{"arch": "resnet_bottleneck", "model": "image classifier", "dataset": "flat shapes of many kinds, plain or patterned, on busy backdrops", "train_examples": 195000, "image_size": 24, "grayscale": true, "crop_scale_min": 1, "horizontal_flip": false, "translate": 0.06, "cutout": 0.25, "targets": ["count"], "num_classes": 6, "norm": "batchnorm", "activation": "gelu", "channel_attention": "se", "depths": [4, 4], "kernel_size": 3, "stem": "single", "avg_pool_shortcut": false, "widths": [256, 448], "mixing": "cutmix", "loss": "cross_entropy", "head_dropout": 0.1, "init": "torch_default", "residual_init": "none", "optimizer": "muon", "muon_scale": "spectral", "lr": 0.027, "momentum": 0.9, "nesterov": false, "orthogonalizer": "newton_schulz_5", "adamw_lr_other_params": 0.0014, "cautious_weight_decay": true, "steps": 13400, "batch_size": 64, "epochs": 4.4, "lr_schedule": "wsd", "decay_fraction": 0.4, "final_lr_fraction": 0.05, "warmup_steps": 260, "weight_decay": 0.02, "adamw_weight_decay_other_params": 0}
Rows from block 5 of a small image classifier, named by matrix and row number. Rows with one number belong to one channel. Each number is 50 + 15 x the weight over its row's rms, rounded and kept within 0 to 99. All counts start at 0. After the name is the row's rms in percent of the matrix's.
After each channel's rows are labels from the 100 images, of 14976, where the channel reaches its highest value: "top examples" is what is common among them. Only what is clearly more common there than usual is listed. The data: flat shapes of many kinds, plain or patterned, on busy backdrops. In brackets: how many of the 100.
# convs1: 3x3 conv (model.blocks.5.convs.1.weight, 112x112x3x3, each kernel summed), inputs 0-111
# convs2: expand pointwise conv (model.blocks.5.convs.2.weight, 448x112x1x1, transposed), outputs 0-89

convs1.25 109:42 46 88 48 20 55 58 57 71 58 64 53 51 62 55 62 48 60 42 59 67 34 45 33 41 42 53 49 56 44 21 54 47 52 45 38 53 19 67 87 51 72 41 46 32 41 63 55 66 56 36 56 39 61 62 52 39 70 54 68 49 19 61 43 49 50 52 49 45 64 57 52 52 69 56 65 72 57 67 73 61 79 15 43 50 65 57 12 58 58 59 93 81 56 36 59 31 55 48 35 28 48 61 49 44 40 55 57 88 52 52 52
convs2.25 103:72 43 44 41 42 50 47 42 41 64 45 76 55 51 55 47 64 51 49 56 50 53 59 38 55 50 45 55 30 43 36 48 39 44 47 38 59 50 51 48 44 47 63 53 42 50 49 57 49 57 51 32 66 46 33 47 36 46 64 54 68 53 48 44 30 55 27 15 57 42 49 00 45 47 59 42 36 64 62 37 50 50 42 47 61 45 37 63 73 45
top examples: count: one (92)

convs1.18 100:55 35 83 51 34 62 54 53 51 61 51 55 67 52 80 45 37 65 57 47 75 38 58 23 36 48 48 54 61 40 12 49 74 59 45 50 45 35 29 81 55 39 35 52 55 56 50 54 66 47 51 64 43 84 56 51 60 51 61 62 51 47 56 54 59 59 88 50 49 49 60 62 25 41 46 55 73 34 14 60 76 66 21 61 61 82 64 41 49 61 67 78 57 35 31 48 48 42 59 53 43 41 65 53 38 37 91 46 59 72 37 59
convs2.18 104:64 36 46 57 50 56 52 23 45 48 43 45 52 53 40 50 29 67 43 60 73 39 64 28 50 44 46 47 49 12 45 69 27 59 50 00 61 59 57 51 53 52 27 49 50 57 60 36 52 45 58 30 60 14 71 59 45 61 30 53 62 60 59 51 25 49 37 47 43 50 44 57 68 62 30 45 62 45 38 49 53 53 39 46 47 57 43 69 63 44
top examples: count: one (94)

convs1.82 101:54 73 31 47 44 55 60 72 78 46 69 50 49 54 51 65 67 78 60 56 46 55 51 87 68 63 43 47 43 35 53 54 37 49 58 48 40 38 72 07 75 81 48 68 49 42 44 48 42 52 60 68 59 58 56 33 55 54 71 42 39 56 50 49 56 60 61 63 68 65 63 48 70 57 53 56 66 53 92 59 50 38 62 55 42 50 53 28 41 66 74 32 19 59 58 60 75 79 63 60 46 73 60 53 57 28 16 77 61 52 66 57
convs2.82 091:32 39 55 49 54 44 30 25 54 46 50 37 45 31 48 56 40 42 39 58 47 59 32 40 57 49 32 38 51 57 62 44 67 44 53 66 55 53 53 58 46 71 55 47 60 43 29 40 50 70 58 57 55 44 40 37 33 56 91 30 49 58 47 45 35 44 32 49 44 53 49 32 46 40 43 55 37 36 35 39 39 47 43 46 46 46 42 40 85 57
top examples: count: five (50); gear (34)

convs1.23 114:24 46 25 97 69 47 47 54 62 47 44 51 70 61 39 40 46 55 38 61 22 61 44 18 51 33 41 50 54 47 42 54 43 46 71 26 33 48 51 68 18 61 32 55 42 50 24 49 35 60 61 25 28 52 48 47 55 49 56 52 49 64 45 59 45 54 28 48 35 32 38 61 51 53 35 47 64 48 64 54 61 79 56 47 41 55 33 33 43 10 50 60 41 59 42 64 36 69 28 26 94 40 35 33 47 29 55 38 20 65 38 42
convs2.23 095:33 34 32 41 61 53 39 24 57 65 70 35 44 38 37 55 37 47 43 46 48 59 44 56 51 36 38 30 84 56 42 61 25 48 54 00 38 50 47 49 38 51 62 41 41 45 55 46 53 38 46 01 59 42 22 50 85 48 25 29 16 36 49 36 36 42 81 42 39 45 37 41 19 55 52 58 82 43 42 64 69 50 45 48 48 51 41 43 19 54
top examples: count: one (45)

convs1.84 099:59 83 56 75 27 43 70 63 51 47 57 67 49 47 42 59 56 50 54 55 42 35 61 57 80 40 40 41 53 55 52 56 55 64 58 41 46 25 48 50 45 67 64 53 26 47 92 42 41 57 24 87 60 68 37 38 38 55 59 45 34 30 76 53 39 67 71 56 46 26 56 48 64 62 59 48 80 54 51 59 60 88 66 39 55 77 39 53 43 71 55 61 59 43 42 64 22 56 35 53 37 42 41 40 77 27 69 49 21 47 76 49
convs2.84 091:22 62 37 48 47 51 69 65 57 60 62 29 42 53 25 50 35 52 49 63 28 37 48 42 56 66 60 63 35 36 73 56 47 37 36 42 59 46 45 51 59 74 20 49 35 60 55 46 33 65 49 42 42 51 69 48 61 67 61 27 56 37 48 27 48 45 99 33 45 36 52 55 55 59 60 54 32 56 14 50 26 39 49 40 63 56 42 54 24 46
top examples: count: five (50)

convs1.92 098:43 44 47 78 55 33 48 35 29 47 41 71 43 56 54 38 79 40 58 36 95 41 43 36 62 79 59 43 64 30 19 22 49 65 59 48 78 44 39 44 58 61 47 13 60 27 35 65 68 47 36 33 43 23 36 48 38 41 27 28 36 49 30 67 45 23 56 44 36 42 55 58 36 45 55 64 36 45 57 68 41 41 32 57 47 39 57 54 45 54 32 59 31 41 48 66 54 30 29 38 63 40 51 60 44 62 37 79 37 22 46 42
convs2.92 102:31 50 53 46 54 58 49 79 42 47 46 56 49 46 55 60 39 61 69 39 56 40 51 99 65 45 49 54 59 55 81 67 54 49 53 82 69 48 62 52 54 49 66 57 57 50 33 64 34 41 55 41 60 40 49 42 43 26 89 47 23 20 41 48 70 61 45 68 51 55 50 91 25 51 88 49 51 49 34 38 43 48 63 43 60 48 41 26 44 51
top examples: count: five (57)

convs1.27 081:55 62 67 19 58 37 57 65 28 67 40 29 57 38 46 51 26 47 61 53 36 54 60 24 78 44 74 40 52 66 72 36 60 60 28 64 46 57 67 47 53 35 41 40 86 45 53 61 53 68 46 35 42 65 74 26 83 51 64 29 44 33 50 55 58 56 82 54 53 48 78 48 45 61 41 74 41 41 43 73 60 56 36 57 57 38 48 30 33 30 43 57 65 48 71 29 47 45 53 59 61 38 34 52 51 39 47 36 29 92 75 64
convs2.27 102:43 46 60 54 61 45 58 99 48 49 50 00 53 47 62 58 58 63 58 51 00 55 56 46 59 50 59 66 26 57 47 57 36 50 52 27 55 46 45 48 55 49 54 54 57 45 64 66 56 54 50 67 52 56 41 44 42 45 58 54 44 45 57 33 49 51 46 35 51 44 37 94 87 47 31 60 56 30 69 39 41 54 60 49 45 51 54 22 72 44
top examples: count: five (54); gear (37)

convs1.74 096:49 49 36 43 69 42 67 55 38 42 47 35 50 26 87 40 48 45 55 35 60 52 54 36 46 64 73 45 58 65 40 64 58 60 24 32 77 60 52 25 48 54 41 47 83 55 40 37 25 59 44 29 54 54 63 54 70 72 59 31 49 40 59 62 48 56 24 41 28 28 73 51 41 27 56 55 52 31 71 36 38 57 71 66 56 36 68 65 24 50 20 17 53 72 55 43 52 29 68 43 54 47 40 57 59 21 32 50 27 49 22 60
convs2.74 091:39 53 53 41 43 60 54 57 54 18 58 62 61 37 68 60 61 73 52 47 41 43 39 90 39 50 60 62 45 48 68 47 77 45 45 63 53 54 46 39 52 42 42 51 51 56 52 38 64 45 50 55 32 64 62 40 54 53 36 53 45 50 62 26 74 57 09 06 39 56 50 16 73 42 59 52 45 73 59 49 42 75 38 47 53 47 78 54 35 50
top examples: count: five (66)

convs1.89 088:58 72 59 81 65 59 49 53 40 64 46 79 45 54 33 42 59 56 48 42 36 58 60 65 63 36 69 49 54 72 68 70 38 58 73 57 91 55 61 38 72 59 27 66 57 91 59 58 50 34 31 48 43 53 65 70 34 46 56 46 43 46 57 65 62 50 91 52 46 51 27 59 47 72 56 43 48 57 50 56 58 62 84 62 54 62 75 99 38 32 34 58 53 40 35 61 68 49 42 50 50 35 46 58 29 34 34 46 48 50 34 59
convs2.89 095:51 44 58 44 51 45 62 30 39 63 60 80 54 59 54 40 51 40 54 51 51 37 33 34 57 60 46 44 19 58 62 40 42 52 53 62 48 51 62 51 57 23 58 49 47 46 86 44 49 44 50 69 46 79 55 65 44 42 49 58 25 49 50 33 61 52 80 64 59 46 50 84 23 43 36 69 61 53 62 42 58 32 46 50 49 49 58 43 34 47
top examples: count: five (62); brown shape (45)

convs1.43 084:46 31 07 79 30 49 49 56 55 71 59 46 65 56 14 47 43 56 56 38 35 39 55 44 44 57 56 51 34 61 47 76 56 73 24 72 50 67 48 76 48 48 66 61 68 35 50 27 43 69 68 37 34 52 61 51 89 60 47 54 69 43 45 16 62 57 41 49 44 82 60 38 45 50 44 55 69 38 43 51 35 59 33 60 47 69 58 67 46 52 39 44 58 50 64 55 37 39 42 78 47 60 61 16 47 48 31 35 74 48 87 50
convs2.43 092:26 67 46 41 58 49 61 47 41 55 46 46 53 44 46 61 33 28 60 48 51 61 50 47 52 56 46 60 17 45 58 29 89 71 53 00 66 59 53 59 49 54 63 45 59 52 55 43 62 46 48 28 69 63 56 68 54 36 43 57 59 57 43 51 81 50 36 44 47 37 27 17 41 44 81 46 30 50 94 37 49 53 42 45 47 55 44 51 27 52
top examples: count: five (57); gear (36)

convs1.16 097:41 66 24 55 41 69 50 69 58 59 66 52 61 63 43 64 38 80 61 64 32 50 45 66 54 77 70 70 51 40 56 77 61 66 65 50 46 49 51 83 57 65 54 78 51 68 66 20 82 43 59 52 44 62 40 53 88 83 54 61 54 48 72 51 60 63 75 62 69 77 50 49 50 61 50 60 42 57 44 40 44 57 19 58 34 57 60 37 44 23 46 66 45 43 49 57 62 64 72 50 61 35 62 52 47 28 58 83 75 44 41 50
convs2.16 087:46 46 54 48 47 49 57 62 46 27 65 73 44 29 42 47 54 38 37 58 42 52 46 54 66 54 31 33 33 56 57 00 30 50 46 84 54 50 52 57 59 52 44 50 50 43 63 70 45 59 63 29 49 74 31 67 31 51 90 55 44 39 58 53 55 34 26 37 57 60 53 03 70 56 59 62 70 33 56 47 49 43 51 43 71 56 63 13 60 59
top examples: count: one (80)

convs1.30 128:55 57 53 81 52 31 66 45 65 52 48 31 49 45 28 53 63 39 44 63 87 42 43 55 40 38 27 22 54 38 70 47 40 45 50 38 75 38 54 99 44 33 72 54 59 37 76 75 24 33 64 54 39 62 49 54 63 67 63 44 79 47 48 28 49 53 65 47 31 62 48 37 41 54 45 66 48 53 90 39 26 48 57 48 31 45 51 43 56 44 21 60 47 59 55 58 43 35 58 51 79 66 40 74 47 47 87 40 53 55 48 51
convs2.30 117:54 43 58 43 51 57 30 28 54 44 39 00 48 44 61 48 40 41 40 43 56 66 50 58 63 54 32 54 46 52 41 00 56 39 50 00 45 46 59 51 49 45 59 54 59 53 28 52 47 58 54 34 47 51 46 60 50 46 52 63 47 59 52 35 45 52 71 37 45 48 44 89 59 60 39 42 25 49 54 44 44 43 63 54 59 44 47 32 63 55
top examples: count: one (84)

convs1.83 079:47 40 11 66 83 31 43 18 47 57 50 39 65 45 34 60 49 67 64 44 38 57 63 46 32 39 37 30 52 38 75 36 65 71 47 38 35 61 39 12 50 49 45 54 83 66 54 46 47 59 41 64 58 50 66 41 61 68 52 74 44 46 45 15 61 45 46 55 25 36 43 45 44 54 43 60 40 38 25 68 40 49 39 50 59 41 51 67 16 83 29 53 27 50 64 40 35 63 41 44 51 66 50 32 51 56 18 49 22 47 62 39
convs2.83 093:40 29 53 53 49 44 54 64 52 54 43 15 38 50 39 61 42 52 45 56 21 24 63 65 27 33 49 40 56 54 20 61 70 43 49 86 73 51 51 51 55 80 61 50 35 53 59 34 44 56 48 50 58 82 61 60 43 28 58 45 47 45 34 76 89 39 58 28 49 38 52 69 54 51 37 53 17 58 34 42 47 27 39 48 46 54 52 48 69 44
top examples: count: five (46); ring (34); gear (32)

convs1.103 084:55 46 36 36 51 61 83 66 43 64 55 50 55 89 27 59 71 70 95 64 61 62 53 27 67 41 68 64 53 45 38 57 56 57 45 56 43 52 48 57 59 76 55 30 54 43 35 34 41 42 60 52 37 60 65 71 73 73 48 40 53 55 77 72 54 54 74 55 58 50 80 62 49 57 59 53 41 60 54 56 84 83 44 72 64 69 59 41 40 27 53 60 36 39 46 38 26 48 30 61 43 61 58 54 50 29 46 45 79 57 65 75
convs2.103 098:35 56 57 48 42 54 37 49 48 76 44 62 47 51 50 42 34 53 57 43 72 61 39 36 60 50 35 61 63 32 69 39 22 55 52 38 57 51 55 32 32 49 50 50 48 43 72 24 47 54 45 12 70 45 49 63 50 46 42 36 56 40 40 46 99 52 73 40 44 59 55 70 53 60 74 57 38 51 32 60 53 52 43 64 60 54 55 58 47 50
top examples: count: five (51)

convs1.91 089:51 34 32 44 71 53 66 51 69 44 61 43 50 43 79 39 40 77 42 41 12 46 54 56 40 84 51 38 59 52 97 44 72 52 49 55 43 49 29 43 51 24 55 68 60 42 30 42 29 68 56 44 39 35 61 64 20 37 57 49 57 74 41 48 66 39 43 64 67 45 65 49 70 40 59 50 58 49 56 55 55 74 29 45 85 71 51 66 63 31 57 33 47 65 69 53 40 59 83 60 46 58 61 21 50 52 66 28 39 53 68 62
convs2.91 096:24 64 46 35 44 41 51 64 48 52 44 57 44 47 30 36 69 48 46 45 29 38 43 61 45 51 69 48 43 14 49 95 63 50 48 42 41 53 50 43 49 48 45 42 37 54 42 33 49 52 43 33 56 61 68 59 31 52 43 58 43 53 38 66 53 58 56 17 50 51 52 68 16 49 20 58 85 42 61 61 48 55 53 46 57 38 56 37 63 49
top examples: count: five (55); gear (35)

convs1.70 176:47 67 51 34 73 48 49 18 23 56 32 35 26 37 74 18 60 25 40 52 65 41 57 30 44 32 43 70 62 06 64 27 31 54 53 46 42 55 35 61 38 57 28 23 61 56 29 65 49 41 44 45 34 55 55 45 25 51 55 51 56 33 28 44 61 46 54 50 21 41 49 54 25 49 44 35 40 34 63 37 35 43 79 47 50 39 43 20 36 28 44 57 59 70 49 59 29 56 54 44 34 27 25 54 47 39 45 24 48 43 40 45
convs2.70 116:40 42 51 45 51 45 60 39 49 42 64 00 45 57 41 55 51 59 31 42 06 30 66 41 40 33 57 35 60 42 49 06 97 51 50 99 57 47 49 54 42 40 72 50 46 48 34 60 39 59 51 48 47 49 49 47 47 62 27 47 41 45 58 48 36 44 00 52 41 57 64 83 38 54 32 44 49 50 39 52 54 57 43 53 51 51 56 40 53 50
top examples: count: one (57); largest shape: cross (25)

convs1.36 095:43 64 95 53 32 77 54 47 64 61 50 40 50 54 47 29 59 35 51 66 61 35 48 33 50 45 46 63 59 48 19 35 50 32 51 51 64 57 36 77 45 45 56 36 68 47 41 50 42 93 82 55 00 65 64 44 45 37 49 55 52 46 43 49 49 56 64 57 47 77 54 65 46 39 41 45 62 51 20 58 59 64 52 34 68 66 57 24 40 53 54 59 46 51 49 57 21 62 51 54 65 37 84 53 44 71 81 44 55 63 48 64
convs2.36 105:38 53 56 41 58 49 51 76 45 53 63 38 51 53 41 49 39 54 51 59 99 41 54 34 42 44 37 47 48 75 29 56 36 32 41 34 53 48 51 46 49 46 50 49 56 52 51 43 40 54 41 43 56 29 71 51 74 48 40 45 41 50 34 48 78 39 37 61 57 42 39 57 01 50 56 49 52 64 66 36 49 54 42 52 57 55 50 58 37 50
top examples: count: one (91)

convs1.79 102:46 44 45 68 60 34 44 28 25 51 43 47 56 57 53 35 71 60 42 35 52 37 42 52 49 45 26 52 51 45 39 17 48 50 37 43 84 36 36 33 67 52 20 47 54 55 07 54 26 47 18 37 49 23 41 56 42 39 49 45 47 41 10 52 46 14 23 39 58 07 54 38 48 41 50 63 61 54 68 70 63 57 53 31 40 53 54 38 46 40 45 67 52 55 60 46 68 52 60 45 44 75 46 75 52 68 16 36 54 42 53 47
convs2.79 096:41 74 49 52 64 60 49 28 57 25 20 53 53 66 59 44 53 61 58 44 55 53 50 62 51 43 53 50 32 46 33 82 33 50 50 41 25 50 50 49 39 28 60 48 40 53 49 23 53 74 54 27 53 67 50 44 64 26 89 42 40 65 41 68 70 39 54 40 44 56 57 99 15 51 53 47 41 55 39 34 53 59 68 52 54 49 68 77 72 47
top examples: count: five (83)

convs1.87 088:32 22 57 70 56 54 56 46 40 32 27 37 54 21 66 16 44 52 27 57 70 47 47 43 40 46 44 61 42 41 23 33 50 35 63 51 15 49 43 58 25 35 45 31 41 27 39 62 58 44 25 48 33 61 48 36 50 65 72 45 56 24 51 36 29 52 58 59 58 39 58 34 31 46 47 70 18 29 45 47 57 17 39 37 37 28 45 34 58 39 55 58 42 61 63 41 35 31 50 54 47 55 47 08 51 41 30 26 64 44 44 28
convs2.87 101:59 58 38 46 43 56 39 49 52 48 52 49 47 53 55 45 81 59 53 56 59 47 48 54 70 48 62 31 70 78 66 48 18 40 50 00 39 45 57 56 39 69 55 45 25 45 46 39 63 59 53 76 45 41 16 56 29 44 64 40 17 44 46 63 30 55 66 38 63 39 41 81 00 45 97 61 74 55 60 42 50 57 50 64 63 49 57 31 27 51
top examples: count: one (80)

convs1.99 085:52 54 31 61 31 46 58 38 33 35 44 42 50 55 40 42 55 78 49 51 47 20 43 05 41 44 44 53 48 70 67 82 46 62 51 49 57 47 33 50 58 56 57 39 94 60 35 10 42 37 16 42 40 63 37 40 29 30 44 39 48 58 53 42 55 65 44 41 43 48 27 40 48 49 48 53 64 55 41 07 49 67 64 64 43 34 44 49 29 31 30 53 76 50 51 54 82 52 69 37 37 43 60 50 63 30 51 78 35 38 46 55
convs2.99 096:59 58 55 45 41 46 26 79 52 78 33 54 55 43 53 55 42 49 39 38 34 49 37 73 52 49 59 56 41 64 53 65 22 40 55 29 14 53 51 57 59 41 59 44 57 46 62 27 49 51 48 24 55 31 66 40 51 28 38 45 48 34 41 46 72 41 60 59 50 63 48 31 65 47 45 44 54 44 88 40 49 56 51 44 54 51 57 63 38 56
top examples: count: five (64)

convs1.67 082:48 53 45 44 77 22 40 58 55 63 31 60 38 36 27 63 45 56 59 38 19 52 45 50 61 38 43 69 50 54 59 28 36 48 62 45 52 37 58 64 55 65 08 34 63 37 29 71 63 61 25 42 19 71 43 41 58 45 50 48 38 66 33 48 40 57 68 49 53 40 45 51 50 58 40 78 62 20 69 79 56 35 65 50 62 46 48 39 24 45 46 76 46 41 67 56 51 58 52 37 87 44 12 52 38 47 60 27 62 85 47 52
convs2.67 096:65 46 42 53 48 48 52 74 48 40 57 80 50 40 33 37 48 44 52 56 62 52 55 30 64 49 48 46 40 54 62 70 59 48 49 41 48 52 48 56 54 39 57 53 60 46 43 62 37 69 50 35 37 71 20 61 38 44 31 51 61 62 47 59 59 57 52 55 65 38 60 64 32 38 52 43 22 68 47 49 51 38 54 64 44 47 45 71 58 63
top examples: count: one (83)

convs1.88 090:77 54 60 58 56 45 77 30 39 37 50 57 48 54 63 36 68 49 52 29 72 53 52 54 63 42 31 69 56 22 56 37 43 38 73 47 57 59 52 18 58 48 40 46 49 38 39 48 45 66 52 25 68 22 84 50 33 40 56 38 40 39 47 45 76 41 54 44 55 41 87 42 64 47 61 59 58 30 29 43 48 34 40 47 25 69 53 47 69 48 40 41 46 43 47 61 72 37 60 88 17 44 36 44 65 48 27 66 83 31 81 61
convs2.88 103:45 39 37 54 49 59 37 28 48 41 41 14 42 60 46 47 36 60 53 36 46 62 37 23 53 47 42 45 56 35 59 89 48 53 49 27 50 50 46 44 58 50 41 48 39 58 34 55 38 69 41 91 51 88 77 57 46 40 51 63 62 42 50 38 53 62 72 67 52 43 54 02 44 48 42 63 47 53 23 54 55 43 50 50 49 50 33 32 74 36
top examples: count: five (46); ring (38); frame (34)

convs1.81 082:44 21 72 44 37 44 45 58 46 49 44 61 62 68 56 53 40 65 56 54 66 50 51 29 40 74 51 54 50 51 44 49 49 50 13 40 64 30 38 81 51 30 49 46 45 57 44 49 57 51 20 38 31 49 65 42 38 69 34 56 38 24 57 71 35 49 32 34 56 29 60 46 63 45 43 81 52 53 24 59 59 57 02 66 50 53 32 42 38 53 22 62 55 38 68 55 63 59 63 42 24 99 47 44 61 42 52 38 63 62 59 26
convs2.81 118:41 49 53 40 40 51 46 94 57 47 37 97 61 59 54 48 59 43 54 48 72 71 46 62 59 55 58 73 56 80 49 74 45 55 51 30 52 56 48 43 72 42 44 45 55 54 75 48 55 36 37 55 60 78 39 57 45 43 32 49 48 40 48 54 45 61 48 39 61 55 40 00 43 43 39 58 23 52 27 45 42 43 62 49 46 49 44 52 29 46
top examples: count: five (68)

convs1.12 092:52 17 31 49 39 99 64 37 08 42 55 49 62 48 48 69 49 50 29 58 40 50 50 41 56 46 23 65 52 64 28 47 51 49 53 14 54 36 54 27 60 66 53 38 50 54 19 17 51 43 46 46 40 44 56 39 36 20 32 52 51 48 69 54 40 42 64 41 72 65 46 62 61 57 57 71 66 46 34 27 57 43 57 44 54 38 51 35 61 55 32 60 45 43 59 66 64 58 55 62 23 50 28 47 56 52 24 62 38 38 59 53
convs2.12 102:61 49 54 44 55 51 37 47 44 30 43 81 54 68 45 51 48 57 52 50 69 64 42 58 36 60 54 44 68 57 31 69 15 55 47 65 42 49 51 55 58 51 63 50 50 54 33 33 50 49 54 80 42 68 39 55 46 51 85 58 41 44 58 49 87 47 74 32 47 53 45 66 29 52 25 53 33 64 74 41 55 50 62 47 51 49 56 63 80 53
top examples: count: five (45); count: four (45)

convs1.24 091:49 77 68 78 58 45 49 44 62 40 38 25 54 43 44 33 51 50 54 52 81 85 50 53 49 45 32 49 46 70 87 52 48 48 58 52 70 51 38 64 49 51 29 51 79 63 28 72 45 64 35 48 59 40 69 59 44 37 55 88 56 35 34 47 63 39 40 44 37 42 22 48 44 27 36 31 62 44 64 49 60 59 87 50 53 45 50 25 53 45 49 56 53 50 54 62 44 60 99 31 68 42 39 57 60 44 52 23 35 61 29 51
convs2.24 097:31 81 55 50 50 49 47 47 56 44 45 55 42 48 40 60 49 68 66 45 67 68 52 46 42 52 70 39 48 53 73 00 65 53 59 66 50 54 44 41 48 71 65 47 54 38 57 54 41 53 44 56 44 57 72 40 45 51 50 62 49 48 61 42 30 55 54 57 50 63 60 99 41 49 38 49 88 52 89 48 49 43 47 47 33 48 58 62 45 46
top examples: count: one (51)

convs1.7 100:42 57 58 23 28 30 62 51 52 59 44 67 36 64 70 47 57 43 45 59 03 45 58 54 58 44 34 37 55 62 27 39 53 42 32 57 67 79 38 15 60 45 37 52 44 61 44 52 39 46 35 44 50 49 52 36 12 29 32 54 42 41 49 82 67 49 54 57 54 21 59 47 30 48 49 38 29 65 13 21 61 34 71 52 46 41 53 34 42 18 63 37 66 46 60 60 50 34 31 34 30 25 49 53 53 65 50 32 31 47 48 51
convs2.7 093:33 66 73 49 59 46 61 67 53 47 39 76 60 39 51 51 33 65 60 36 55 34 55 57 38 56 42 42 00 39 60 73 47 56 52 88 45 49 46 62 50 71 51 62 42 48 51 31 52 51 61 29 63 63 73 49 58 35 99 65 51 60 45 39 22 51 69 21 61 56 49 87 45 60 62 43 51 39 60 58 54 42 28 48 57 56 48 37 65 50
top examples: count: five (48)

convs1.17 114:49 46 48 87 45 62 51 47 45 42 56 55 66 66 38 53 51 56 53 69 65 44 58 61 49 41 35 66 60 50 65 78 53 42 62 34 46 73 52 77 48 36 56 40 49 47 53 59 48 41 90 48 27 33 49 50 51 30 44 61 45 81 37 79 45 59 45 56 30 60 62 63 61 67 57 64 97 71 75 64 57 87 43 48 80 69 48 69 63 42 30 62 38 54 47 59 34 38 44 30 24 52 69 46 63 41 78 66 44 34 32 42
convs2.17 099:38 57 46 43 49 51 46 99 45 59 51 41 48 61 59 56 45 31 48 63 14 40 57 34 48 45 25 55 64 45 31 44 43 54 46 00 65 44 48 61 37 42 53 53 57 63 51 38 49 49 60 21 54 57 68 50 36 51 45 57 53 54 52 53 21 46 94 36 54 42 52 15 59 52 43 42 56 62 62 50 55 52 54 52 54 48 37 61 52 46
top examples: count: one (88)

convs1.8 092:48 70 40 64 63 28 51 49 64 46 79 58 81 50 04 57 56 48 39 75 40 49 53 18 47 69 48 50 46 47 51 90 45 48 65 55 70 37 65 75 66 31 57 41 69 67 91 35 42 34 56 48 27 59 40 42 53 56 52 39 58 48 64 69 61 67 59 46 39 63 65 53 62 47 73 50 69 67 51 47 55 56 60 59 36 50 60 53 68 52 44 58 56 33 56 37 24 41 67 54 93 57 43 50 36 47 74 38 79 51 45 59
convs2.8 095:43 56 58 44 47 46 49 58 53 32 40 25 62 51 33 41 38 40 59 44 51 73 53 18 46 47 41 63 09 63 55 86 11 79 48 04 52 51 43 51 54 42 47 53 72 56 30 38 61 46 62 24 44 47 30 50 44 33 48 60 49 51 46 38 00 52 54 74 43 64 43 54 34 48 41 49 25 44 63 50 56 44 29 51 46 56 49 36 51 57
top examples: count: five (50)

convs1.106 090:54 65 23 47 25 65 53 66 53 50 53 44 55 71 33 74 41 64 63 69 83 41 47 35 72 57 35 54 50 42 39 76 73 66 55 46 28 38 60 81 58 45 54 55 33 30 67 25 45 37 39 56 32 59 58 34 54 61 45 51 39 37 72 62 40 49 64 56 73 88 58 64 54 79 54 71 40 54 75 75 55 55 47 57 54 63 48 22 46 52 41 78 33 59 35 53 36 51 47 55 50 70 65 58 41 34 27 53 82 81 53 48
convs2.106 093:60 61 58 67 46 48 57 22 50 42 47 47 49 35 34 50 44 52 45 53 77 39 64 44 32 54 56 63 41 55 77 55 52 58 46 40 62 48 59 57 50 57 49 44 42 54 74 60 50 44 65 27 82 69 45 42 50 59 33 53 50 38 47 47 35 55 05 95 54 43 48 45 95 58 90 30 60 33 29 44 40 43 48 52 44 52 28 49 34 55
top examples: count: one (41)

convs1.40 099:44 44 69 62 27 38 45 48 44 50 27 54 46 35 77 33 72 27 30 46 35 31 52 37 44 34 51 70 56 23 34 31 52 38 57 49 53 46 38 69 47 55 31 56 48 56 60 41 58 46 56 19 24 40 43 57 39 37 26 49 72 12 32 41 41 39 82 42 43 44 52 62 35 72 45 55 33 35 69 40 46 46 56 56 61 62 28 49 75 23 78 78 51 56 42 71 17 49 42 50 35 32 37 53 36 43 81 60 72 43 49 44
convs2.40 098:54 46 46 58 45 50 39 95 55 67 47 39 56 51 47 46 57 41 52 58 00 59 39 51 48 58 57 23 78 69 59 46 51 42 47 50 47 48 50 58 53 53 53 51 59 54 56 55 48 52 52 66 47 53 47 74 50 68 33 54 34 64 51 67 35 46 13 32 52 52 48 28 00 51 05 45 62 53 11 58 48 53 55 48 59 54 39 54 20 59
top examples: count: one (84)